From a checkpoint of a small segmentation model.
Model: 48-pixel images, norm groupnorm, activation silu, widths [64, 128, 128].
Training: adamw at rate 0.0023, 40000 steps, held-out accuracy 97%.
Data: trained on larger renderings of crowded toy scenes, 90422 training examples, 113.2 epochs.
Rows from block 2, named by matrix and row number. Rows with one number belong to one channel. Each number is 500 + 40 x the weight over its row's rms, rounded and kept within 0 to 999. All counts start at 0. Numbers have three digits each. After the name is the row's rms in percent of the matrix's.
# convs0: first 3x3 conv (model.mid.0.convs.0.weight, 128x128x3x3), inputs 0-9, a 3x3 kernel for each
# convs1: second 3x3 conv (model.mid.0.convs.1.weight, 128x128x3x3, transposed), outputs 0-9, a 3x3 kernel for each
convs0.33 091:505548519528490462457492436529545519613483452491502489539505439513547367488442488541543487555497495484567511555504443498489561536499535501532496583516467573499410517498500575483441392545487464473489487514569461515458495550478494523463395504455497418498543487484511521547
convs1.33 097:563499478505499451400482514546468542502469436507457501497498497507475511494466453459451497412401482475377575506491588444494566487521459580365535485447472430495499506365659500532416487508544458495525503499570431517492537493523538532484533571474407500559542528531455554520
convs0.34 098:552548537476545523430484499506502491490472452523471447519547520510498500481528497465551488513501435546519488489503509495541507513499512478503517502493504484523506478621432483505505491560441509562651557532493551533492542560565489527517513482519505509489458408422481369487
convs1.34 099:410502468475514510499465425493498500504495458531407535530508477432492527453529458517504497431470441500504455460430502519512492546563518522493472571469500547478494507560533500507484499469484510550473423499510574507486489472500492527517464444476564509501554563488558527488
convs0.35 093:560475508551587460419497501519462430493545538512555540482473487494502436524493493527539508413546533500485518432514599522505504398505473553500457498442481497486547531486461435555445549426474507468534513403537560481500456476493525498493485555486557511487483411586473478505
convs1.35 099:504517539515508512589518490480393501450500430610577527539519520518499507456526454469502501403434487437419447540500502463499526464538480451536499504481485485484443468484528564492542482500530537504521547424455447564486531539504515526521529524591478504481481483506569524465
convs0.36 102:481430516476488450519489509535525533511459549448495440535532508475437549541469443491492403491540431534433446606532422513509474567509447458499497468546519509474459578495500504500519511474490546568451506500493500502504547479505500554531493589541486537545476519497427427455
convs1.36 098:574472531499457462520520516454393504416518461544529530465491494483550495505463495513568506516523470547501486521383515486551532497531474577620523561485548493565530411519518405499491562505498525595489482493512530492527482488484482545597479502504505404478513457439473477502
convs0.37 177:514559529491507472477490496504508552561513530528507509552572515524558524515545536500540505505550498467506503485489448461483469449459445496502493514514503444483476515511446534498482498486480496554494509503498499518503490530478500514494498523514524464479508482498516503499
convs1.37 079:509503514522501513483495511499539557538524500494480470502521504481454500461406501505526562424497580486531558498456506458386458529498495539558551503523545497479544523512503489490444496495497532502474547489480490499551489510482497496458473465464553585563501495571582506451
convs0.38 093:464460529463492464498487485451513493537473448569503443589547508497486429440499393429632491484514504511523575587524488519493447449492493533503518504543481525530473528533542524502504444484479515502503464495516517446474383461494438544467475518480522489509486546493536453449
convs1.38 101:519500493503485483479509541509500495573529599548482559482555497495513456528455444494483458467503475548449474503482565492518563497572490553493610591487528513502484534481519489476500566446566476542524439479569530519541504536524505490506504492469505472454433445482484528460
convs0.39 099:555500608495504487558490618492497478512455503469573510482531491619468514420505550546502509572501470503511486509480494463521478484480419456505488470443494544505495671490559499489551504488490442428547511453447512513529519507519449485514499495524437467453475445536447545493
convs1.39 098:486502469488510508494492482488431517478499505490572414575527532502511484528505458532525508529511488467523504507549581553565497480500501491575554499506516486504470553506505433500477455495388509494524559428586599560595495491497606488489501529516488433496423499443492497487
convs0.40 135:467521545509518512509523498508543483565533519495480526447475528473517496591492505523516552471530517506493547448488488535504496548487447503502495469541501473494510496526506514510456510496468513514555452507513526561521427564466471519497483503481520492489501488481536509515
convs1.40 095:458505508509486463434471480478493497502510496530518500514557552455524528457532518497557525567502478621601548551473557516522527510540524523537506497559513491499568520522494579488480489368522499527510469482456496425533492490493490510545457487500529494576491431431504467459
convs0.41 094:549517403524518564553473604491560428521573487592535501497530524534491501505525478558541496519529519589507461507416511532437491457474476474502470552528530491546537451461489477504529572481484463517480501492483452416491508457528488485501488492499512513528475483458587547530
convs1.41 101:484471504498532473470471480457484502533504443501524515557449482509539481489514511538441508519459538508453572485528493489495473543481454519477495506449523497469517457480442514487538539532550482489480515562481499508531533556497584510501487556633495417408345502543421492474
convs0.42 095:513634624525588547437432484522416487489498560503473538494513490498463529391524628527591509503489487490686548501462436494507511506558537473523498486502565555507490521558441512467508464493435492485442514501459464492434482495544472519503540456499435538514498470534483489487
convs1.42 100:479502537424523522387418444485529500475416489478530489469496483390398481503537522474431479487419498498355482439517575493485523515474539487548538494494509468446429537474495511509459474509466541501517503507541512466511523501514440529518472499556538507502494520545503487513
convs0.43 094:533486495479533486468541471409476499473528470563462512523483549526505567630497500572518503427480478480484485489502540498494511520550482523495499504519545509508507479471557511515502512525474488509457531513540451455529431467511580476504575490446502478512467451505458466507
convs1.43 105:510531449452500523451471524478505467487500403470505564510499556542503498542507474480465556572501439384526506488456515490498493529591538504496511507531487492498469454507481510528555479599506427390471510493506389525490522488531470543494494571524491571526475505546516530541
convs0.44 096:446477501378522487506491504516488486501494528523517520511527503498373475501471476545587498527554443511472457501491496488502480517564496503565504564558482457473511511487481413514503490574494558504433508504504434508495515414512493510453583543606506537502515478410553480500
convs1.44 096:458508512543518517496528518395490569505486507371504541558497547440556475472454448555481487506494484519370494481420502479478497525514477527492497552455502444414531480514498524490510582536544450553503451490489522488482504547484618446542513501555537472498533397508463436488
convs0.45 095:528510565499537511494476600541465480522502490529454423510493493500518445465509541467475517503538521401549546475515516548460527501490428499479535506499465502520505498573450502495577559484531486468496543492442507402496510514486512445459497482458501442515499486522508499545
convs1.45 104:455479524466476492441492513433478466429510561551552503516508475504501485384531473480498425504413504532512534473536565503513501458510518508473468438483492492528519548554482470499516535549439536523521465461492498625524539501499590540500502480461523491552495469474556452474
convs0.46 083:533490514494558502493467450508487491529449516503472583540547549552499500511509501546510522555481377513496357500508496502528475434512536506505496491506491503491498485492465504559580498460545517533440607539494533494528500462403503528463521560700507548477503510451542484508
convs1.46 116:489499476493483462480467435511475500499515487492580487485510485473505472371471543383409407424414418385405447511570601503536599500460519497518499470486496506423482522501495445519496521509485536518440491509444502481444490508523501469470523501479510502541544524531562521538
convs0.47 087:511512525519487477638600547477423544494517535546537504472470499490483530569567515545568515557599478580640471491505468502538482505506500496563497494488486521534504555452500470523478523507436579471500524460450513510487522493444532483475503501472497518461499495499485455548
convs1.47 107:485528514502452514492477508558455494503497466601488475510511463524493461516503480411315331515454357518407359429549537473504500448502540520514515509483534496449513455491462500498506504508452447420459481498472468476488492474484469446476506496503517471491494479472535492538
convs0.48 098:479526511504498507504478501612452500481516522551495525506447521459536508500504490496537542452514471589469533483450480508566509495509500513495510498432473537525492533531514527530514532514542425512551510512502489511549540536516581577519397531515521468527544500489468512439
convs1.48 099:479505499477561424550476620426501488461505500531483404550530479517530591481494480465538475477454497463413481452533493525482506546476553486499545499548492500508514485499587513443480497493430520389489508491573471451541451526470476507458497563465504544535475525490517470577
convs0.49 098:537441454494548469538465552538476467461470506608570522504478500549494463515483459524457500504487581454485530470489515493499513493500525501478500496422490502501425496492472494498510488525489493498518522481466520505501516472528505522504565514520539477566516498447573540505
convs1.49 100:494528553466502530499599554514542441464532543500504502497457491461492581495473616528480452450446539513505468462541505484555393482499503576509481505479522535494484505511476504485524476514501492521494497565496475532452466475484523497500547503476459484459523498489557529482
convs0.50 102:535406501531550580516484478464462512484504489486514515498399518580500497543480489405485528461466539492535449452488481538495510442491435463524529452511479437492484532488490536525464497483480494452528562561537520537501505489501531507500491598465502454504483452504483515412
convs1.50 106:529529421398499465500513462405473548478451496480499501494503497519497447499559536494516493481450480507511502542573483593541513499505458576515508494521426523411500529503497488513498441504457550469488467450499514543507523501471565497435529504569523458490583500500540515503
convs0.51 102:482461544492538489481457512468595566483508500450470493531485500487498500524477501585483534636593486472502482478506447505500498438485526526484499498520557522490498514500490534476430509533464565508469544553487428439442521448515516484549540441522548476472492418479457427486
convs1.51 102:496488534494570508569452517503518601501509494571546484468549515521471608414479447491528512514511513505495508528502502496560501429499456531499493409504442516534458447512536500552434510474463531498528522491487625505498426537535399512431507513558441469515544534514463547484
convs0.52 098:545531501473536510473413484503560549483501462455498501473518463532532500506457466468507517549499484498538503507501436450476490520417528526499497502470545467524573486576570507551498467493479460550495478534564511515439506469493425591426507509516437501493472536484506487499
convs1.52 105:506453508504475508436485581449500512490528523521402420485492527485500508467504611515487553400507464500500498459500479439464505535496521502493477471504456514509522506501495484355449510503468502499463483494487528469508511498612476405502490513422493502511537482486507507466
convs0.53 082:568464496498497519466476513508528504534526496507526529490498489535523507502557511596506493533478637555565497500486491520501487590519440463496491506527496473478480482496498468522541546495568548488533504518499487490499552504467481500495504571513514491540483500529532557622
convs1.53 120:498499510524455495482481463459535436508522421527511454524448481523467488483512475387364419470443413461367349514496545498516474485472464495509508502533476499496487489465492499493499516460516494427504582498405508477434507490454473482493464478439435505502500568492556523500
convs0.54 099:512510505535502501543546468469408415486457502541508496440466492440398500478533510630568517539455478560496484534518504460458504496509601481480499535499467492554530513475514457469459546479519494458424484565500473507563469464475504395472607494526577516494500542473495431515
convs1.54 102:498516505500524549574468493561573486489539472493566456574525496512525522524500515510420396496486436481404509533530528536500530449580485504447506493429500504492519423490465510546486482536474532539525449500480543441499496513492546622547582529452531411384517462438500529483
convs0.55 092:379512543505484575470520510460467525486540516618398500430462501517482483567527539474511457453501502421625514501486493539512472479428451493504511481474485493477437494515525482514522545555499482448500502522441494545506494536500532513591489499498532506522502520452541548501
convs1.55 098:497466505492521494506521515497582475503479522516521461473493469524498552491502504524424512564454517497479595480516557503514525527540513430501484558515504526437502485490510508474493487537503475463421427500501465534477448544499441497569541480542503478542554499524510536562
convs0.56 098:546532480438511554481532633485423498514519492456463594551486472536465524446476553458498491524512505500573502471468501433471529479394479516529541517505483491474478451509445471502562474504520491489463479516499533458518551447505502496441506463500537517511464498499448486508
convs1.56 102:440510508468463598569496526508500507515492504538556546498439423491454524512532433451435452415401441450494485501539556494537578497445496480500473524554427553428442405491379498528395463527459438399475530510467597524528539494536492533503437502547518434565494499496524554536
convs0.57 098:530469492578549450526492501464510487559466493519502471488502521511478484518518546543539539540505508486478545515531380486501550499513468510498461554533401530527466489425509547492481408519538493541517455505450480500471383509551440507516420540531495473490460409480545486518
convs1.57 101:514494506495470402504500478490583490583545498561539499492505548508504524427517466518500540441496471442494514578507543581502585536484551546512459523505444509479505496481718403527530461504532436495443515492508500502510556508503479483514456552548498516510492546491531523444
convs0.58 098:512477525603520592484557488574486534521540477470529516490508607565531510490414498464554442498507588455478566451511536502511433569551587496567491493538536599509463460582513474497504510491502474477506493488630455462518500499499543484513547540494559492498573386500498342571
convs1.58 100:514495438437471569487543440493450444486485502508436513519549488491462504503523366500474483461459442481482575512563491518606592495482483502506488428465524501494470503506466469541491492509517512560517418515443469514511549454512506533561528506493518510547575455563481440503
convs0.59 098:499493532584497593499508453501581538518465555459466609494506503501477474499517451491497499533576531543501586500538505525432411473467485510488491456513500502500516536574496505479580455501489494470542506509555632406523566507507561508496460535494466488506488487550538512476
convs1.59 100:463503485461507525530505510504499564487537503479524524532496491527480517560493493434465493484490510500499451480502502538513500488514502534539510480510430472488462420442515434534461498482500480503412483478489396510497540458474505412485393554581514494568504463487536478496
convs0.60 095:542492575511492501493508485530519563465524550461458570472481550491499398513493602499549466501525480457543486511505506488529504515512597555527564433465496496502449514584494488554528499508508499529503436523483403545427538528503507559502555526525419524496456574607511501460
convs1.60 099:505475474497437491504461491493491462484453507495505481530530496506548517499494465412474519407473475503503481530499484492469563421533500502503487477475512470514457452502462516483470461471445590485505566477488473494545493501498446506505415503619498500517421399534501473580
convs0.61 114:424502476499502501494474508479432485493481475469505500521539538509503578551524505408429459502506500492500502598554507524534477549504493491506498496495493481485459582529507513500478458444450491512502484481496498503498565554536504500514535502494557500492470500425513481506
convs1.61 105:545469456486514494524503501497512499502528545507512564487497503446532507472484500503524487507503503508543521487401426510484486533495468499523556488497468509522529558552582513532502587504415524509520448498497447511554514517478508436489452401377485485535503506500514506501
convs0.62 097:533478505505467488526550490413500559511471486507461438478511567456502483421497553544531462498487495529428504502505510495496514470487518548499405491527467497518452467475419466519474497538498433477545574493476507481566528497503455502510545524475481467454489508502594500534
convs1.62 098:452507510443467553478472493498524582510530497555492518500472660506502549389491497584526494500507532492510574531543500556519549435556501509521516554496503521412507477449500469576597535561504526542492431504466452535524497532469507495465498506500503471416527449492561528517
convs0.63 107:558586494603520464493475495502497493486512519513479440512484427526495486521369504442498516518517533645484530580526452497510506547381556468497531542511534534514494517468487516479476518481472475501521507485515587490521547549506503507577533508422501476491507486465463464445
convs1.63 099:559495532530480358492490485487532522492550473489439540507464500566501431560542545521508490494425495498477413484513483498550495507419405565437517474440488575461504519502456492429503502462436506503406484505573495477499514611434400552472479484530504510501506493423494522476
convs0.64 094:472529524476492443515505498474544509491494520468490518610461528476451504567423551507528489512534511498568453562574485496530541465421519412438527460368499529444515459481523501486454501499493460553444405538507482478516471505490484511511507501531518453526499433512519452561
convs1.64 094:509488500494488543379506523509460463543510518553419475494536498556520484540487585536489512555510423460419472510496610506463516447456514441507426497523496485504504498551502425480438559489546521508494472472486539479531481476408515543492461499497472479535419562529498464498
convs0.65 097:504482446519528547628561497544469465473529558567486547511530513494482525489508519482581557509534591490576562529451527503479477486514540481475470487501489549452386409555552563519555621527548457501495502535520424460497493540487515469490545415523534475423587541511478466443
convs1.65 100:563514365514464510527498541489500505499400502506501540510475516488455508527502492445440490466354509465518516501501535576539560502496485522497455500476531493537488497599420483544491523504607492496514439513500539479499519502540529501525513587506523500505477510495456479462
convs0.66 095:482486480607568501441551557516466447551502519511500517510469525506441519453489510493502501582507514447523583430399403587471495496497489531523497505440463494550551435562452497504502548496470541512505556490504595466574541496491452562400540492498605509422523620527529517577
convs1.66 104:482526426524512499575458508517498485509512516529609522506489469519497498504499497511536488556500501464457498474404517484506472511477521466482459503504498471373469446439403532513502591489460504519482557555500576447481464503528530480510495460523504473499495395503544537476
convs0.67 099:514482524427504485436533494479433504516504512487543498449511462531503502482468486528554503443479522481491503500533535487548534500500426472498452520509485517486479485495503409526531467518466499513507500501503545494499451541527482518532509450438467492494524466417502490499
convs1.67 104:450423586493443646511547494491514560498516512558586498498444422535532420459504472479527513509501584514473561524482525503498533504434431439537488510432494501497492529499545484511517506506479452465441463583539548572443491509520467449444537502513514463488545495505563578482
convs0.68 104:419562549545500524452528523461508556517482525527480439499479503530500503492484520504504445543508540474499530508525545491543514556519417525512479541504510596561536505560422562544513522498542516509514479493519562376537485593505544499484487459514575505491469521494461503521
convs1.68 101:482495498483477357464462514499485463479489466518497521451430508508498489489504536532504375502483437496449391568530471509432515451528497525461514538504522530559498537573507501469535520462468527524613513499494565518503500506518513518482466510460423422491533505481479532461
convs0.69 097:510510458495414501587472550513534445488554473543516485549540511465505500471480486519503577582452482564533537524491453545533503431512454420506443524448424438494521465386560478492525394451464503433486499453503472505508479485479518487496516499515499477447518528413495486473
convs1.69 100:496493487579499508531397456507469580476455494454463422494504518445487547437465449488500498501594489515482467494543527551516453523514395484539484568496512516516550578523601463611482498502628435497511509532570526496564497475465487528503513479475463521566450514486524497515
convs0.70 103:501464530566520571536549570454515583510492580496562488556476527486407546512517508468517507498479531523585493329437481397495508419420498419386385449427422510384460445484445504475524506420617524500490482444526534393516504503511426473554545499491500497471513512466519538442
convs1.70 096:527493509422453452459497458388499444502488512456496499533457517506544472437533507508473461432506509434526533544513474440543519499519571517509519485539497469494528483502491518492523451511565504505545495497367433447460487468448520542461513466398431460502474527465500526487
convs0.71 102:543486512533541437522523500451502495480546502554483516434486493498482471514482388481498499528538500500495495507472460504553588532525511450452408525487474556499555498538578489581488599475515381512501436470497495482510610528486497536491548524453452529499497518498355418488
convs1.71 099:482528496539413504472486463512537459494488507469506507502481523394520612476455513447520533541497496513503540608446526473533499530489577471482537555431501454452475502462508432491511438472501440579518494491558485571550580435416492487496539560508500505520580451431473541502
convs0.72 097:496520505459482559575501500527470586425515545474522459485459487506483501514514497528518539528544574483518519517554486461527579498482555464519466498506517572493461456538498540484526422541500475490401351500528461501487511498469387463541519502504501494435460498478399512493
convs1.72 094:488521501481493517404427406477474497504497522489473450509524478473501537497511495422537398468565514393492519487510532507478491480456457481477549474483539438543527509487497493519495500468543501497603464442517516525497493455494527466524519512511556475556577500482473477544
convs0.73 106:484580541571510553579605543493490604505444443511497498574563526509496491524501572462504524511506558516503500408396435486430459397466477339359286371407377383426438612498504535520572481462467494513463490482490552520497523503531551505525577528554464528517587513517522544548
convs1.73 102:482512424527469455370428423513554535485547488483459471478489484438512473422383481489532508483542461493488486496489489502406451472446479546516480586498514562512501527484513430507438543473418506524515511477496523487450478468406545504491502500442434455421480443373433483423
convs0.74 096:543522510476530508488505603573450592542479499560491478537506504471535494475429460499515461501508511461490486501462458440470577504474620507501496529464505510496498423409514481520521522475505510495579498480488479427586499426503506513408519505470498481497473436500490525567
convs1.74 100:509473474470506499519464494531475488374487473427509462566547478499517465564477453514516469514431481483491554457445396496581503499545523515443518484514471500474548515588468520523449448533520461521466502457521501499500527473532514510523499504479563496608551477506496524526
convs0.75 097:527466495498523563501478491522502365512504503523541577522511483564489529471521465460493525508504511497523550436507492469509508529459455492447460460412407438516454564516566503559501532487484568484546538389434507515488496454590483509506475606538561483493503504505501478606
convs1.75 095:541526564513413529504566486507500475508526565600490411489426503466499439436492361504503505556523501475533448386414485460485428468456452557513569512494527500505537468495555556500499431488457503496475511503506507558496492420447503505460544487608516485499504439521545562449
convs0.76 097:501453532439474531514367516534505504573535490536460489547487490505503546381497467534546484480522518533560534502486489527486505505525510507498499510482548522474534426470443500410499612509503498530505498439497507525575512537502479404559566491439522497514451479464467470476
convs1.76 100:551498514536497530541477576456478489526500500499504481415511475480460489504448492555496428542496439491434488528484499438486427543469466510445440500478486456507492442469439531521499539568467503526552566479564509576579468474520504484516534571523554572553508513602529493511
convs0.77 096:502477518475533529494480575553570504515498508484493499474499578533581512500567447426504500532524465496558432426471377480446402569508551465383461472385430431433486586478481563486484517478502534386494475505497546469437456503435495507508543447525483402485499528551578491520
convs1.77 094:506505530496552506500461495429462508455501532520498494460452451443528429450517468554503450532482526492507483508486455521460479539503525628455570459493535574505523467537502441489516566484403547501632439498528509498556497495521597542548611541620495455473472532485540479566
convs0.78 095:479512551520453460501461499437542496490507496500613522573498458499485512513480500495475454514473521608517521545400386465480471502520509459422371500425497463507504506479501489528519445442600416501538470451513501475464503491522482495540523559544415556550514500513560527518
convs1.78 102:567500514543524489472533448490509543503538483517498505499502495518494459523461496443434432537473481541511487512500497474474534568500546501552487503566452519511503503482507527463441602481473610536514500590491482506526502500429511484433505483482438425493485471540509468504
convs0.79 097:500568503497489489530479540496513542466497533543503491509493471466478541512488548526561485511535472543506496494507458499496533467501526539555521536537451498492432590470493490511512507560503488489500481476543509531516554498519495471526523492480454491497524441467500425492
convs1.79 094:550538457542508496486435503511491510503473494498466485507533499496500506564535526511555580545509498557473497473507495506529538561477516599502520487411511462489490517484558483527471445534362500446477504485523535510522520467534517521534511539448535516503547455498500446609
convs0.80 095:520480514495498482498456516435476539507550500489475477463478544445479476526509500544516478535556429477500472351512481497570539504568514570546517434487484547492489430453419501505426474537444505520452413502563543527589481545409482512486419556463552417545462499500491518530
convs1.80 096:526488495511644503494550582543510486485447528507531579447487466517493506503477500585492518523464526568468488529557552455505483488494509504478497497547499491500496465563538551480524539527485571527587478507479512504500494532573500485568504515441524513512509504482517477511
convs0.81 110:502458462530528500510517537500502524531530527463453495512496501479500525503520500504507453525581560495547534538537549515507500550570606421427439500500506589547563479497506502525548506493515503505538501517526511513516417429450523530500492494418500505505512506501486487496
convs1.81 122:539532571556573613543560564520532513581583610577532537512533560517513568583595582515499490503519539487488493520534506486499501492539578402429449440444489504515511485485468547581614527581537484476487539515512637589587547569563533562549508512535541525550606580571518479493
convs0.82 107:533527481518518502504526496513578526468496468510479467479478492496526494465500454477527509526531577552503500548548559558528485500551528369436363536569575492475506553546556506510437509539488471489494499499590498500518545526499498496531487496494491501510484467478474503499
convs1.82 115:526569559523535567580593603504519543519522522589591625511540557536545590538574598511500514501511483470500527500520509497502512480506516451466500410448499447484509488518523532552532514577615492501498482472499565563579598575581508568549509570575500535533597547570575538591
convs0.83 098:549515487511531463516516478521442513506489472500554461549493519463414415480451458531498526472526463515491527499534471473495468478494485471535474454500483524478464494491498512522452522518550502478494462588510423400437434540546513426541522503413495533500515454459554501425
convs1.83 101:509456497508518534510499470457533486517501495459495432526545512499536496452499591497554442499509448500524440453543552500506419477503445495499544499513517485464460514553610506497532496571474521557531529499485511475521511508430496498520486535424498495441493538513356514527
convs0.84 099:533503504598542467494489482528502476590500488484501498555514437491509517442436460527484435537564500489510470524499432538495535507427515513539505538546493489500530556455572490522538500574527533523547501530419521498529496605505567494502529478427529498496528414491575524503
convs1.84 102:545520590520452513412506504524467499518575447502543496543528477495520529505531488510474502554501449481483492441517477507498548461493522492484508499532427513530392459475511497495530487499486520663514601473556491497503439461480428485498425446477568543509497507493493577525
convs0.85 094:508485488526498385470522435527540496468485409499501515440487553492527505498494586559504487510533504562540534471501474527456486545486441500484369532515500501491489490491514509538501558506534569522542519489500498456456498506549452493478496490494471504447529533443551495482
convs1.85 096:629486570530440467464506512484451527564482513580537554518483525476481538530500500519529504507445536514488506555519417543498497432444472533492549489386533510492482462464505488539530580444567516550507411451480511512425507461504560509488527524511549540499487533457555544499
convs0.86 094:528400459528511538509501489512508499473493476478436454545501493509504531531530472537521512527556486488530554432441477499488499549573514489502394509500525519546493459622464545599511521507537455539500505467563457565487478569382499556453574604498493455543503544536476459468
convs1.86 100:551526460524493569529539546501512519477518496513544494477519531492403603488504532480520497476477483508517535545462501487490450497513506506535526422484554566484481490493514483465489405483609545551540519431586436580517500466527462515395471485491546559472511418465457604580
convs0.87 092:579436453470499577403463501426534490468545548468463505441433486490460486506362508480446477461513452506463374500499536498539502482503504495510424450467531518482496484509499508398488494521560489581431524502537533505458574505467449527425512432547505461548488474548539521623
convs1.87 098:502508501518507520538471488469604505474476536501485518453510543512545551488533524532523542508517479500578514518514518437439474506448533507463427492498535568507585413583535558542469600515542478517460368520535413523453511484457473516492517515485515533500550497474624481485
convs0.88 097:489512509581466480426425472478495523471545539443519529503506500422471441508507502535496508511524436523565500513509482562498480535493499501477439499509480579550520523520497497556508577500500532449522494499564502601499443561466506466518506499560477490511475486433481463486
convs1.88 096:541549490496501531492475532513522520511547504518511470507599501517500550499525458522469461471528479507490532542497502444459484520496451510517482478498522554511543515482461505456487446530534492522536472556474437466592464495490443468501491474552603572548528476541491556540
convs0.89 108:454417502563474527510495539547470513545533536488503520511516529499559533488509502523473517519492489564503406371480439499535483475579438456423501481476508437495515568470503498511441498502522558526514506519491525567508432505523515488533392523525484507467488495503531507537
convs1.89 102:469503541440521445521485519450503432517468498487476476491486403527541513513492501520472450476489454480509471495516501494502482498478452545438604522471533596500495443494466528560495492533466571452504520534460531588469474519508468446461448476495522561491497459535493538476
convs0.90 097:487496441415530592486551497504503525466506571466513465476482539501523496603550374519535497470492501611477401395496591475534481519621574550498493450477492523493490489541482536503555490462506510439489524504504535499506504474514523432454539512458601497473559577538600500494
convs1.90 097:394534483460510651509513541494461518503507497502486457548506491578532485503528491561512509524537472528515543472492523551463515496483492502574432494488545538496483450525496545522440489534585533503527504488457508478502576506526537608529562511508594498455469490487513483467
convs0.91 099:521498483496495495501485478498555450415562511436492553442440525497539546490394558491492555476485513446481519515478506486511500504466454500488588591482501484468493497511597504511513444615572488567450463509481553492429452515450440507597497501539439465437445495495401418513
convs1.91 095:486501565518504463478493473545513587541555561501501561500501437548515422494515564504528618491531485457514453448535512500444439433388464485498534571502454445528496500455507439544484499472428514482458499497510566492507575600502492469559453505581491514468473508533521588503
convs0.92 100:500546473416476506455499494520503506485499486461511442522508520462528511492489480515533499565532468495581499547537493504488496488533544512500531520519557546553502491572500491523504495539490500499508527484484488503513533525413490494532431492475523496497498430437582512501
convs1.92 101:497475499509530571496498513546505537450514532500509536488508507519586515466550463479499522417500579441469494474440463508419504494549500486481432540491497496559475541499533500428567514476488494496478522513471528474531492465526511501598483516498479529481492514471448533492
convs0.93 099:515484374546499526524500574494500492438482523438568475464497491514493521492446495501534537565526500595544486477444484560457483500434477486472516494486439505524595497479452531442454500499526543487510445510514587495462516509528522469464514457580463483494515466510505556501
convs1.93 097:502546565545468446516442429498467490519496546432472464463530433514545489463503430464452517521483477487494483581499477563518404470457475539516483471509488487509494500475497625527485464463455539511521557517539409480397530487440431518463459512530492483490518554508473497474
convs0.94 101:525482474495469543513481542601502493472517570441566557482507504496510499470494494459491480575539520513529481497449464477454518514497500515515488460465464420495504507504501505584516454487481483449602540476492467490494458513507457470529483503483483524508483499547576498541
convs1.94 101:487443572488528543548507527528532463567500522593515348442495548535562501451458410469439524548432537502495495525532487486467280457495424467501496474498546480499437472619509459451473470464501530428461522504571513583501498520542558545498499519430529429471470494551610429491
convs0.95 099:576498502493453477479476466497516457453545499437502470514523499508508491425460465477526500453447480505509456566513500513490499507488505507518552501498488539613507532498493531487498448498542558550498484536491444409479487509481419516462399551499472421461528516510433531494
convs1.95 101:475527500534502468510499434573498522497470551523480470507485485445526439489410464544513477492568597503528523484615545525484443515489457502487406517481529513449512382512589497520494524524517519498524494522469531502478502502512513489560501569489519508538454505500500600503
convs0.96 105:497528526544461434468457532536450447471485507499493497509530505548510449515517479460581496463522561518427518575535473519577479475472476504545513455489547416506510432490410520523494501526535495559578473445496546510585533616520546564481499541477548533482475471498488503512
convs1.96 101:524501527505507486554339468527478443477481494488419446501529494456523480490491500516494410513490499562456516501509527517498471568452515499480552499529521499445484541458514507496447477519497508504497553489597478524540460533484499516522512537466490491516467484542593383543
convs0.97 099:622503463515481530482531491540511516495523505503492524509560504501561512548534497386528500485502472519486497501492514477503520423496435459506521484487527464482483531466504506460528497499513535502464597471600497519589477501452504512538516543483514436490467429441468447435
convs1.97 102:483509475500511541508505500430476500497416498500497500499486498499512510489462515495542512457492499486510500587457479479539493557527499487489538536545488494501476575543486503464427515522439484500428459496509475521474477498483544482494517539520537480519595505519517503492
convs0.98 100:500565594547477563618497479504506509502467543542500494513507509563500503458504548508605519494556474489460556503490440493489502505476460480546528476513461495491502461513562499513440575568526521496529522529496436494431581520497520517545479478454526523485470496496576585429
convs1.98 101:542500418413493472382488530561568483483528633540518501483502460453530562495512518531517528506501501532452489486492524501577508483489436527505473475493504453490551485418408501547496460457508512495534468426491493455591512497439494426481488470501611506433499471480527471488
convs0.99 099:555518470465530504444458506513480432442493519454468497528503551384522567488519500519510481574539485571635492557486462506508422497502478498524555535492501534458528508605568478525504601529535500586486427498483562513504546496459496564517458482468504470449482437504480418409
convs1.99 099:507516504494521497502510534503571470557497454464500501561497595544426506500510504505530551539543462490493471456585501536518542511552505532525478473542455402491398475501467544517501520459512479488492532501475502497484514557504535485514512571500501504509503559523531537508
convs0.100 107:539488547379503541369464451533501453502586493467538539506533527472497512513566516517502450499549501502502450493483577493489554525537523573493495513542498502506476500520519493489433473533405501452499514519527504484481499504502497429523466490485452501437495504433398429429
convs1.100 103:520504482540506535495492451550494489543479512517499495524495523564496470500495495585515478568515554506492468544494485536543518513510387594585549591501501551520428509522492502516488537543509475484525481476493491492509463505514499497455485492527481548479548497515560457512
convs0.101 102:496471448560499508515523495572424464494435493502499504523556525557506509560497511539451464443495452486513480477462501490504517524508544515544502519501430476465467446505564539482503487469477560530497421488543487462503555481451517488518486540509511420474559516470553500604
convs1.101 100:527513553512593456501451533508481501462501495612505484522490517492498412545511509532539490496526471562569484488496515567524579511554499531510559546495436538488517501520493498548505474523495480532503485496527555528408537511499528507538566495479452463475502514498610495503
convs0.102 091:534522486439485488534576498511547484431483533494532468511479488432466520438578502509529492427502507532521467499547503470466520457495442479493476506498490509469529507509535487532503501455557516498484454565484473508498522482456504499475543520513567497444494470472522450506
convs1.102 115:504516500512513500485488580540500532498496493531523484482485499450500564498511480483518557517533548493449476498498554481504513471433415466501520511504545487494511467479483499504486460487499485509490462495527520519504478457478487419478437502481492469431503579509498565593
convs0.103 099:401471522470541578540547582502494549596485559547527453523456493440517564444561488457503474433469503491497550463466435472432455443486521507510475486498521494500477516484513449498527575530517473461453548483501489546533523501474402468537497461545503493529476510583443454473
convs1.103 097:500517418498514484498561613502473459501507513344473574529478508470502515561544558485494592496553492470499450475491514481537513590567485509554490508533496475544513506491566400521453491499445497458507499510523529553565514541510412522530541524588492489485450430529463496536
convs0.104 111:517542510586533496531544532495482506480476505465482499500530503515500470494510521510501463479511500450523476487494502490522521474519511487559526499516527471494498486513490497572464520559499424509477482522514549445466508500558509575514501544499465499537516509507503465627
convs1.104 090:480474536507524540477477524490501493509490517499456478490479362480522430453518522533458521532500525489481448481447489492497449487494535510497571549543545497445508507495489412495439520500497498505483551514573522530554510525502487523511453542531483513502518512551546514506